{"encoder_arch": "vit", "dataset": "gratings and oriented noise at many angles and scales", "image_size": 32, "encoder_fused_qkv": true, "encoder_qk_norm": false, "encoder_patch_size": [2, 2], "batch_size": 128}
Rows from block 3 of the encoder of a small masked image model, named by matrix and row number. Rows with one number belong to one neuron. Each number is 500 + 25 x the weight over its row's rms, rounded and kept within 0 to 999. All counts start at 0. Numbers have three digits each. After the name is the row's rms in percent of the matrix's.
After each neuron's rows are labels from the 100 images, of 14976, where the neuron reaches its highest value: "strongest on" is what is common among them. Only what is clearly more common there than usual is listed. The data: gratings and oriented noise at many angles and scales. In brackets: how many of the 100, against the usual share in percent.
# fc1: MLP up (encoder.blocks.3.mlp.fc1.weight, 512x128), inputs 0-63
# fc2: MLP down (encoder.blocks.3.mlp.fc2.weight, 128x512, transposed), outputs 0-63

fc1.156 098:499521476499534494486482527513458518477493501470487549490558526553492520535476509540489478546481476504521501567491523516486538480518494517475508508527463467472470543490564498509525484526502503
fc2.156 102:435518520513444493509511500501496448516523516565493517488470504487498503486490521498489509495498497489512487552533487502508510517521492500482439527534525543466448449449458511482516525486506526
strongest on: sawtooth grating (69 vs 16.5); very fine (51 vs 19.7); stripes at 60 degrees (27 vs 8.3)

fc1.352 091:524507455516550491476475504444489464460506489480517496488491510475489524493469521467475484509531485455504503544498560532486503445489527536530487500522488534506485485467491513522487520504527501
fc2.352 083:504475567499517507555498545494503570478522500519505549488500524512557487498489520488502502476498487504462493498534522489475497502499523487535530491543494497486518490513492484515450462527479511
strongest on: dashes (100 vs 16.9); stripes at 15 degrees (44 vs 8.1); stripes at 0 degrees (32 vs 8.5)

fc1.446 097:510514557495492486480514501495488508499521500493480510527510544451499491484481503535466469506496502497516517488508466484482495478525500498491533514485534490534536479501501435460495542530516502
fc2.446 096:542525484500537496556477534525497523577514523491485444512487513472484448484520521521494512470487506517514512487523502488480491484505513525471468530478477460463491536503524518484534497554495462
strongest on: coloured (76 vs 49.8); noisy (70 vs 29.8); very fine (53 vs 19.7); dashes (50 vs 16.9)

fc1.43 091:510513503504486506478511499497482518480571505486479481515548519499455532469506501424486477511498504523497503499479490493506502502507526507488524517529517533509450494486525468498470459470492471
fc2.43 091:517536494504472478508478500520496470489511484455543465499487494503544529507501482558491518525504504555502490521457500508473490512483564510485494520459490464504503517489472518488492479522524516
strongest on: very fine (79 vs 19.7)

fc1.153 094:477517470510440445484449533506487509458535509440484486516539539549479498479497537463506500490478534503502471502523478536470516485496474493509501490520489477492496515519539501499505464491475468
fc2.153 096:485487481459521516511540509519505474513475484410501519505504477465466509492499457518514505514503492489533498495471484475510493504512502449464498472495460500539544485505489508502534528480536484
strongest on: very fine (79 vs 19.7); sine grating (44 vs 16.6); kind: square grating (39 vs 16.6)

fc1.268 109:503520495484552505456498507491483508503559502478489492517504510525448480496526517514501490475486482509497490480554510536516511497484539492495541502490512460500508494471550484467530526581490500
fc2.268 130:487565448492568499477501513495501503487486524503530522507488507561502513509509526447506475525505495504488507535512479511484491501529461538549475539473458541481469520505513497480516459438518502
strongest on: very fine (63 vs 19.7); stripes at 0 degrees (46 vs 8.5); stripes at 15 degrees (31 vs 8.1)

fc1.355 105:533485470506495495471489492462491511495507505508485549483540528523499515541491505459478512508513480513507492542464523519490507456498471488504502540522532474503496478505530521515487479547498455
fc2.355 110:464538517508430490540508499545497474492521505570464498498497502499487504495512517512513489433496506496488497509493480497509493493479448487517426527482490516486454490483455504455541585487510544
strongest on: square grating (43 vs 16.6); dashes (40 vs 16.9)

fc1.179 106:510512492465529517480467489489513508554534463501477519530508521495508509498550490498474494522499480493548505504500495505531522500513499513519520534497512516486508573505530483468457501482509553
fc2.179 090:526468489516489499560536466477500524498515488458462443507527494488459526509511492518503496487498512507560507497502513492472500493478526517493505514555503530498522460487471477534496456547493448
strongest on: dashes (85 vs 16.9); stripes at 120 degrees (45 vs 8); stripes at 135 degrees (34 vs 8.6)

fc1.330 077:475546493516497462478442498482526512480511469498478517519523506549508532480497474531441492485555522522511528492463498519512487452531456526494527531496541466534507449472507524485498476460513517
fc2.330 069:553506498486494500546490521511501483497527500503513557510512506488475465478500496503483488487492521488501501476494527494498498500509541448538488506452450517510497524514504457498502499516469469
strongest on: sawtooth grating (88 vs 16.5); stripes at 75 degrees (37 vs 8.4)

fc1.319 081:469485517502472507493490542556499474466495516578485465496597489500494530506497494441510513535509521479517496508540506494524502505490522516490483496516497510512482495508494528500536535450481533
fc2.319 084:486444507482495492488493498451498520515486478498487523497426516577506505504488498492490499522499510531506510493521504486485477497467498521518516499496532525474484492498490510479465447439514474
strongest on: dashes (97 vs 16.9); coloured (94 vs 49.8)

fc1.392 084:515549514499508519473424494497495488536522501566484536487492506458540457532509493472505485492509497477483499518511528507493497495505556482511491485477533474543548519494527482488501590518500513
fc2.392 092:485532508499484482495445478508502542447497488489518454495458506494548539487488514518486475481492493495465498483529497500506509483494544477557514496512514559492501521469532485474499479459515497
strongest on: coloured (86 vs 49.8); dashes (76 vs 16.9); very fine (44 vs 19.7)

fc1.73 108:491486497453514505466534497490481468525489490523479487508568502529480488512529486488510464470508491544507463483509505536524528515503544514513522529540500470467492470469516526466549525522460539
fc2.73 120:460520502526497494485458489506496490508503532504498517520476518516531470488495528478521490497505500543495505503513500478487501500502543484523518524470517477427467422505496531575489450470470490
strongest on: noisy (78 vs 29.8); dashes (47 vs 16.9); very fine (44 vs 19.7); angle: stripes at 0 degrees (25 vs 8.5)

fc1.157 106:532485513511528474482511476471495544544529517498470517529506520488490504506504510472483485490500471500496481478498456503483469517560547516494581497563510516512521503519477498460491513494481486
fc2.157 106:511451494475531492508538507542496475506585531480489467508497529520530473514488492519491493527478507510521499493475489489488495490545525506468519497456486500511444487482473495473487564502497511
strongest on: sawtooth grating (56 vs 16.5); very coarse (50 vs 20.4); stripes at 120 degrees (27 vs 8)

fc1.107 092:502500493503505505482440513477439495475549522502515522487511514503471531534475509512507510504489469477541490534476517526468529493504570528527520533518425494491498502492498484524432537509476528
fc2.107 092:439497512486483501496487538549490533503494503484533505517488522483489551505510497500501545466491508529495502518512502504473509488531504458466514538514456491504487483522468469523429458529541484
strongest on: sawtooth grating (52 vs 16.5); windowed patch (39 vs 16.4); stripes at 120 degrees (27 vs 8)

fc1.26 106:497475491502467461473491523541494533466524521537489502509487497509487507498507520477507488510495533533500478494462466535461504525542446473480526509447533500511525495477478463485495501497439476
fc2.26 104:513488456494514486486500505517514487531509510511495517500504497545491460488516501471508475566496518474496481476471525501497496477513552550519482508522487488530528550539522524493538460508472539
strongest on: noisy (100 vs 29.8); coloured (100 vs 49.8); dashes (40 vs 16.9)

fc1.382 101:538466499521500469473508513504516508512498490514461555523522490464484563497504496468451498484523507517506503483501472509474464485537463512496531545526500500502494472502502504469502491554495485
fc2.382 093:462516523469522496511520522507522507500542460501525453518485500473499477491486486516529512461484518519500493515494464500504508504483487514489461538419550491526507509476466472433516518533512512
strongest on: low contrast (80 vs 29.6); dashes (46 vs 16.9); kind: square grating (37 vs 16.6); stripes at 15 degrees (29 vs 8.1)

fc1.220 114:498511547468559472470486567479493511476520505453466487497544509496486510492502511468502470523494489500511490475472485508529493512526542462491543509508486500450489470433501498495459473475477507
fc2.220 116:522528531520524494510510516534505528531426506495482447501532480482514556502511450525506497484506497511486506488475503503457484506502532485483489496514478469524514498499494449482458543513497537
strongest on: very fine (96 vs 19.7); stripes at 90 degrees (45 vs 8.4); stripes at 75 degrees (35 vs 8.4)

fc1.403 095:487512462485477507443518525462478496462557510514471489502506524477461449483524511542519475478482492496472487474525518535508479513499505497458538488508490457506533489479563468479513497559471513
fc2.403 117:502552472474481486482496474477504515493503501473462542511527507533497491499511558463474484530504495516511500497503500495485500504506513452549465503491499485451479532536468524494556449434468519
strongest on: dashes (63 vs 16.9); very fine (62 vs 19.7); stripes at 0 degrees (47 vs 8.5)

fc1.508 106:514500498479550496473484521529522515518526502502521545523469494529472500447531520513506475506499504534497472469500457500468468525541530491503554494506478467494488515514498509457486542512485492
fc2.508 100:532475471485542499494505567508508480495497517538594523498483477495513491513483515543512485524485497518505507511511495487519497486503480508495496481500471486566500515511517459494502517501496493
strongest on: sawtooth grating (98 vs 16.5); stripes at 90 degrees (49 vs 8.4); stripes at 105 degrees (27 vs 8.1)

fc1.6 103:486483517470520491445502506490492565514496493524505541493558522468479543535512531488494491509515482480510470518504512527499518517541506459513526481542473515494498540516450500487482498585485489
fc2.6 093:533469522487569493499468478484489451457460482441552499493541510516473539492511531457500523593513512543489494499528496508498521495524462494481531494494502518497527458484501507549468475489525483
strongest on: coloured (100 vs 49.8); dashes (50 vs 16.9); sawtooth grating (48 vs 16.5); angle: stripes at 45 degrees (25 vs 8.7)

fc1.303 091:533520456513484469477459531510507483524508532476530522503481527540500488528478500487461500535487462490491506502427478499458503469524522503509511546515522463531545477522513485487542514549513516
fc2.303 080:461508549507476502581517526493496553512453508536490480499433511511474456495484538454509513517508491494511494506480502486479538500473497516515483512502534481469543475493453457510492462520491482
strongest on: sawtooth grating (98 vs 16.5); medium (47 vs 20); stripes at 45 degrees (32 vs 8.7)

fc1.242 087:508495489471528530461500493537493508463501513474494431500560519498481497507510554518530488535478441517524463505511498503493525536504542527483515515501505497452510544511479484524491516468480522
fc2.242 094:478512489497471475474524501496517445467503473510498480507476530515501500500504439496507491477492519510465481488461505493519504505478501521528505549490519457467471526533470506483463544540435527
strongest on: coloured (100 vs 49.8); dashes (62 vs 16.9); very fine (52 vs 19.7)

fc1.51 096:538514480500517491488479566507503524547445478509516476529490496490521490521528527499494499546489478483502484491481481502503507514515472504462518552501496493476454515511548472493506495495521508
fc2.51 085:497521520510508506509561529472499475476500496462499446499555500463500520485494494490499505459502488487503491512519502493504481491502482466523529540565471541507569493469411484510493532504500434
strongest on: sawtooth grating (82 vs 16.5); stripes at 45 degrees (28 vs 8.7)

fc1.53 110:511503537480508493461504491483473555525507478478476528496543517442480484478488543466489456507499487465525502512513510555496512482538526477504520503490508502487508485492444475467492494559478506
fc2.53 137:488474505441531493512497487485498486534513467529505474499539523495457486506496495510512518513495502520478507502450489514532509497493461505486487505476522525557508540505490480477469481497535505
strongest on: stripes at 90 degrees (57 vs 8.4); dashes (56 vs 16.9)

fc1.472 090:528490474473529494436455481517489493518513497493475510497496520503500533523522510477508475521506506507490489504536499524520504514514505476538544525507515464520520499509461509470517520545475472
fc2.472 072:477460460502455518466477547487504453429561490489504505500524485545477526491502524441486515499499495504537492517507491487503524497507507501460513506449491462479517466494499509478543486574528488
strongest on: coloured (99 vs 49.8); dashes (85 vs 16.9); scale: very fine (47 vs 19.7); stripes at 15 degrees (31 vs 8.1)

fc1.428 096:497502499519482462474437514474469517474504489541495477491485501475533508526452540468513498479480487492509484549522532518476499487517487547498502467525512538484464526527526483529551505506499526
fc2.428 096:501510471522580487534497499522479545448506482529555467524520493471499528478507502556506502489506522506488480498544490508492475498527481472485516468510503472522498483554484455523460463456496494
strongest on: dashes (100 vs 16.9); stripes at 165 degrees (33 vs 8.3)

fc1.367 101:548476479451527495462483503481459511493529466491505484505526489509527505512522526476529507502507518521513471514464517541526505500494508521543491513532495475487495506530451511514496483457504503
fc2.367 123:500489467504487471532488533523494512533486490513522460492494474515522489515510507467492491465513510477500499500524482504502488493489443521541488508497507509498466468485479501496457565481508548
strongest on: dashes (82 vs 16.9)

fc1.452 087:526518492467501481475496543512504504532468481506539464544461491511500459483543506506494476515505507507520491468491462494486501516514492500443510495496495521484491515537543468478546538482493493
fc2.452 095:478475485497443502524528507480508502472499485480548444483546476486466562516511502453502517481509509522505501520476516492517479507497483456518485461538457501503542456514418500553502490517523451
strongest on: sawtooth grating (57 vs 16.5); stripes at 45 degrees (25 vs 8.7)

fc1.294 096:516530481469477524481508479510482509515480473465489533529502538521538505485512537504518478534479481491486494517506512518521530515478455459544518492547497480473532520528538527516552517494472463
fc2.294 090:510471456535513487468496508518504481468528487467544457505471488474538473499498521496492526477504503530460498503500500518482484502497486491472507451515523495482465465542493512506444517494507514
strongest on: noisy (100 vs 29.8); coloured (100 vs 49.8); very coarse (45 vs 20.4)

fc1.346 107:479464479468504520476455545471450451455477522497483493492493511474493513498477504505495483517495469518468491515461527523491555484488479501535500519524469478478502490446501509508527482507468510
fc2.346 102:476491534502538497532467540481513484510522467485507469482535468538511536474514490512488504496496499519523500457512497485517507484516528494506505506478497502489464525473499543527555488522510489
strongest on: sawtooth grating (77 vs 16.5); stripes at 60 degrees (28 vs 8.3); stripes at 45 degrees (27 vs 8.7)

fc1.132 093:505512500468511498473449537501494505520508513455517506521554493579474512511539504503494479529533483499530481490507496528501496486516484466510528510506507462472528559474482508436500510530492491
fc2.132 080:498460469533488483489465523567483499494517506538506497492527505490504515499522513495501451491493507495508508498514487494523502512478485476511492495463426502468455469516524512541515498501541461
strongest on: noisy (65 vs 29.8); sawtooth grating (47 vs 16.5); stripes at 150 degrees (25 vs 8.4)

fc1.297 086:461503523485484499483462502540487523536486515538534498509523558481484513517488481507456491494523506474573513521544503524526546486527479483529526540465476495468523522474506482465448492514504510
fc2.297 078:523537549523455502521547509513496537527532476492543495509506477480472541489507489482493498481494474494501488486500543476497497505516536492505544525526506533512555513495455494520488475471486512
strongest on: square grating (44 vs 16.6); stripes at 60 degrees (31 vs 8.3); stripes at 75 degrees (28 vs 8.4)

fc1.247 116:526468531470540494466511466462470550516486515497518536529467491508501533528506494532502483473519479513513480503483488531487524489517473498526524535511497492497526512477464491463501511579476477
fc2.247 144:515486517494494521526492464506489499510476494435512536467467504524533517526508499476509518558518507515518496487517517490499502507530511503514505517501493555474459473496460514512537427458496482
strongest on: windowed patch (100 vs 16.4)

fc1.435 105:527555485482507488482518470528493519506458476505498518526496497566547471511507509503507479502505512469493509479486473506454506485511498497498539503490542466529564522534526475477539517480487516
fc2.435 100:528504505508515512504463446495501469463496519466520480496483498473494528510500550511500484539495510505471507508504505502482511502521461514517496518545505542503472483518460510529498463527471502
strongest on: noisy (100 vs 29.8); coloured (100 vs 49.8)

fc1.270 095:521513495492498495485471482456490504493481546528527511499479490466580495498484523508512489466518484553402481491443492506477496502552512480516504494504494474463476489512478534505504497484454506
fc2.270 094:501473516510509481555557494498503522495510505498471474509511506477444519495517525467504495460505507477544508485524507477488507496518477445494495494542557534505547498475482495515446486559460426
strongest on: sawtooth grating (58 vs 16.5); stripes at 135 degrees (36 vs 8.6); stripes at 150 degrees (25 vs 8.4)

fc1.239 091:517505509493505525480451518492496495522482539498514495502478473448516505526511493491501524491501492532455478469476449496494478542499507431511500450515470507513465505504497544485490557491474506
fc2.239 100:508501515466447500507507459523486480520513488495547461505530507523521498483476471533506481454503510537485515510469515521522537511505471493503491512491474481529497520434461500487509505513515466
strongest on: low contrast (65 vs 29.6); dashes (45 vs 16.9); stripes at 135 degrees (32 vs 8.6)

fc1.181 088:500466498481520500485458492499485453476482525515524533497457499455537485498494500502491458491498472477541519530469520501453493472486502481486497497464509491504531516443485488500536526541506526
fc2.181 091:501548508519502510519550503531501545497485486445485534510528485503463516495510495461512493472500498521533499520507500501474487494496550425469579500485505505438466470507495526492517478495497509
strongest on: windowed patch (90 vs 16.4); very fine (48 vs 19.7)

fc1.71 106:527483537459496507476488482458493553479490475529482495513534485483511528510522514503509491507478493524543506496499507518501489490511484507490525483525467536442447523498469477492457494504525456
fc2.71 100:480518498492553504474504510474498461502526506486418515494453488494527460500529491517514515507509515488490505478500492488532505492487509529526543464529503502502478516496537494510544501509463440
strongest on: dashes (100 vs 16.9); coloured (100 vs 49.8); stripes at 105 degrees (28 vs 8.1); angle: stripes at 90 degrees (28 vs 8.4)

fc1.448 139:529486545474518498459481492467484502454474509495539543495468501458492543532499517532496474487516482510512489503471480522479498484494465466521525511512501485506509496457499498468487498536471462
fc2.448 133:472515455467462533506464487479521513460519483504506476496485486552550508517505502534505535505500489502462495510516494506463492495479478506471463471471519478494504557502497536482509568468490541
strongest on: windowed patch (100 vs 16.4); coloured (95 vs 49.8); very fine (62 vs 19.7); angle: stripes at 150 degrees (26 vs 8.4)

fc1.490 098:505521500449483516465508553500481502506569501477529491545484530560490504507498532516489488488493483501517476504490499518507542511511532472490532527538512500483546494495498461463472541463481520
fc2.490 104:510501489488500478468504474504496540480574502483495462499478530496502477522490516475483508497498508532480500522466516513509512521520502489456537506506501470504493513537483506572516514545496451
strongest on: very fine (93 vs 19.7); dashes (83 vs 16.9); stripes at 15 degrees (28 vs 8.1)

fc1.136 119:509478489498517494486458478505516534493541462531488515491549525471473463486534492521495491541477535508523502490556499527509534468493468511512534490542518504501485501492527481465484509496504510
fc2.136 102:502508479565495480518578469429497476483565506503456528500485497501570475493504477498489489529495520463503499487545482514536508489534513488486521515523524537501471505511536477549484470512495451
strongest on: coloured (100 vs 49.8); dashes (83 vs 16.9)

fc1.134 101:535529503502473492473461468429503527474561501501483544489503537515506456487485498499476484520492492504480498502499498524511510465525524508487533510501555478532528489504540486480466504527492514
fc2.134 114:501486500516520501539537440464497511522515519506527486488435509482501478504506483508493473535495504490559513517498491494514503502455498447420471515481516518495507508500503497513476512498510504
strongest on: sawtooth grating (100 vs 16.5); stripes at 120 degrees (30 vs 8); stripes at 135 degrees (28 vs 8.6)

fc1.177 109:443515479456491501478490482493476541466521517503516496520489515460483536513526539513542476536468465501502463499455465493487552537515476501490545478503487521484504539477459489497503459492471530
fc2.177 101:543511473471444484478499489486504497488477518513521494513505547530549532522502502489515492483503510486446474490519516482496544485500514508542489538485507473502496540547526502504528458491432498
strongest on: noisy (64 vs 29.8); square grating (49 vs 16.6); stripes at 120 degrees (34 vs 8); angle: stripes at 135 degrees (27 vs 8.6)

fc1.436 101:504514558471495489472449505500481507483502499500518553481537501474493523490491520534536500520500498482487480519511526522469500487493473493543494499520481466483482499482495506515474553455486532
fc2.436 112:479525476498501495507541511461499492512491512540514551501505516498462506527508513473509477459497507526513506494467489499490505498565519493503515520595476485523519447519498487532498496461505517
strongest on: windowed patch (100 vs 16.4); very fine (44 vs 19.7); stripes at 150 degrees (33 vs 8.4)

fc1.42 090:503511483483509517485456547441499494484552503466499498525556516469499540451497500515516479501513515515506493476505492497501516522520530465526506508565465549468476473490473498498466517513483476
fc2.42 082:501517513495463493537495486537503467478539524554543513499485497574477483485516506441511470524506495529502501505480500485502486495505525466534479500459491438559548518494524494494513489442525536
strongest on: low contrast (79 vs 29.6); windowed patch (40 vs 16.4)

fc1.197 090:482449514491488491483427496482476517497517532529512484523513505445453528520501500459497488443507502517501492492509477515492508531522511489483512511481495512442469509513513503487495480501467509
fc2.197 094:598525489521541491507480486541477512480476507478491512495452508491516540496517514553510491479482500517494497487504496512510499480502519470529523522491525488495489466513464487520444511522520511
strongest on: stripes at 90 degrees (55 vs 8.4); filtered noise (48 vs 17)

fc1.338 119:507551455461483514487503483478484538445509514477487504513557526539517536512508511505482489507505445502487500511514500520496534491483432498521520491549485480473484544486503499458527500541497512
fc2.338 124:449506520486499505497481549521494464530522502449502527490492513533547421492498514467483500499503502485495480505483530482499476499505487483498550444501485521478469469538567482481439496498521474
strongest on: noisy (100 vs 29.8); coloured (99 vs 49.8); sine grating (37 vs 16.6); stripes at 0 degrees (36 vs 8.5)

fc1.241 102:526498509484505497489439487541515523479461465500487514497537516491471467482518505494512482525480519485506496496542495530454472460510475487470507481517506499485500512484519471507471543507498472
fc2.241 084:511494468553516480503540475445506479530491493462483512504479496530475424490483481547483490544515521514504506508478480495535508505521508500513504494525578506480490520484525506547558507498530518
strongest on: coloured (100 vs 49.8); dashes (94 vs 16.9)

fc1.25 083:509539556518470477478529475519510510480536505520487507519559522466478500480481483517453477540510519474517533484504463488460497466502497491481514533473529470552505489500493508476555534521520519
fc2.25 087:525562514480487518562491523547506521508506505486521488481459488429485480499501499510508521448501494509514512485542499505485504487516518513518498531519481470478517503460515504449567522533534444
strongest on: noisy (87 vs 29.8); dashes (51 vs 16.9); square grating (47 vs 16.6)

fc1.190 083:460500452489492494484456540489497426494430478527533518517489553510510495489485472480484517503492508524458519503504494484522529499494534490484529528507525452529496468481522512509523485482507517
fc2.190 089:538516478459454505579507519543499538523468509443476496493499479515499512499505511497519468543505499538484507482523505497506500501499579468508528504489473561513449553504486488496485466458482489
strongest on: sawtooth grating (100 vs 16.5); stripes at 60 degrees (34 vs 8.3); stripes at 45 degrees (30 vs 8.7)

fc1.205 106:517495495480473502478456523486491478520481482454501457560457517544550470488514514545507482476496519532496480494509481528451516503518500507516520497516478484478478514544527471495501501501466473
fc2.205 118:490567414474480508543518489545504518568507504510542526506462515444453550495506494505503505517500503501467522500465488482491514486546507502510527489506493496502500555507477498518505543483483529
strongest on: very fine (88 vs 19.7); sawtooth grating (55 vs 16.5); stripes at 90 degrees (34 vs 8.4)

fc1.217 096:470497512485496491477478494487486503511570542494530500511497536473514547508492492507457475472533481516483508499500472504475527507544546467473515519454542466510475492502476503476520541505477505
fc2.217 088:421505529507514484533548471450523494478530438510506520507551497484501443499501454495494500446501509487495483493463509509558502513474523479525521529498579483498511484479517502481547529501530493
strongest on: sawtooth grating (73 vs 16.5); stripes at 165 degrees (43 vs 8.3); stripes at 150 degrees (37 vs 8.4)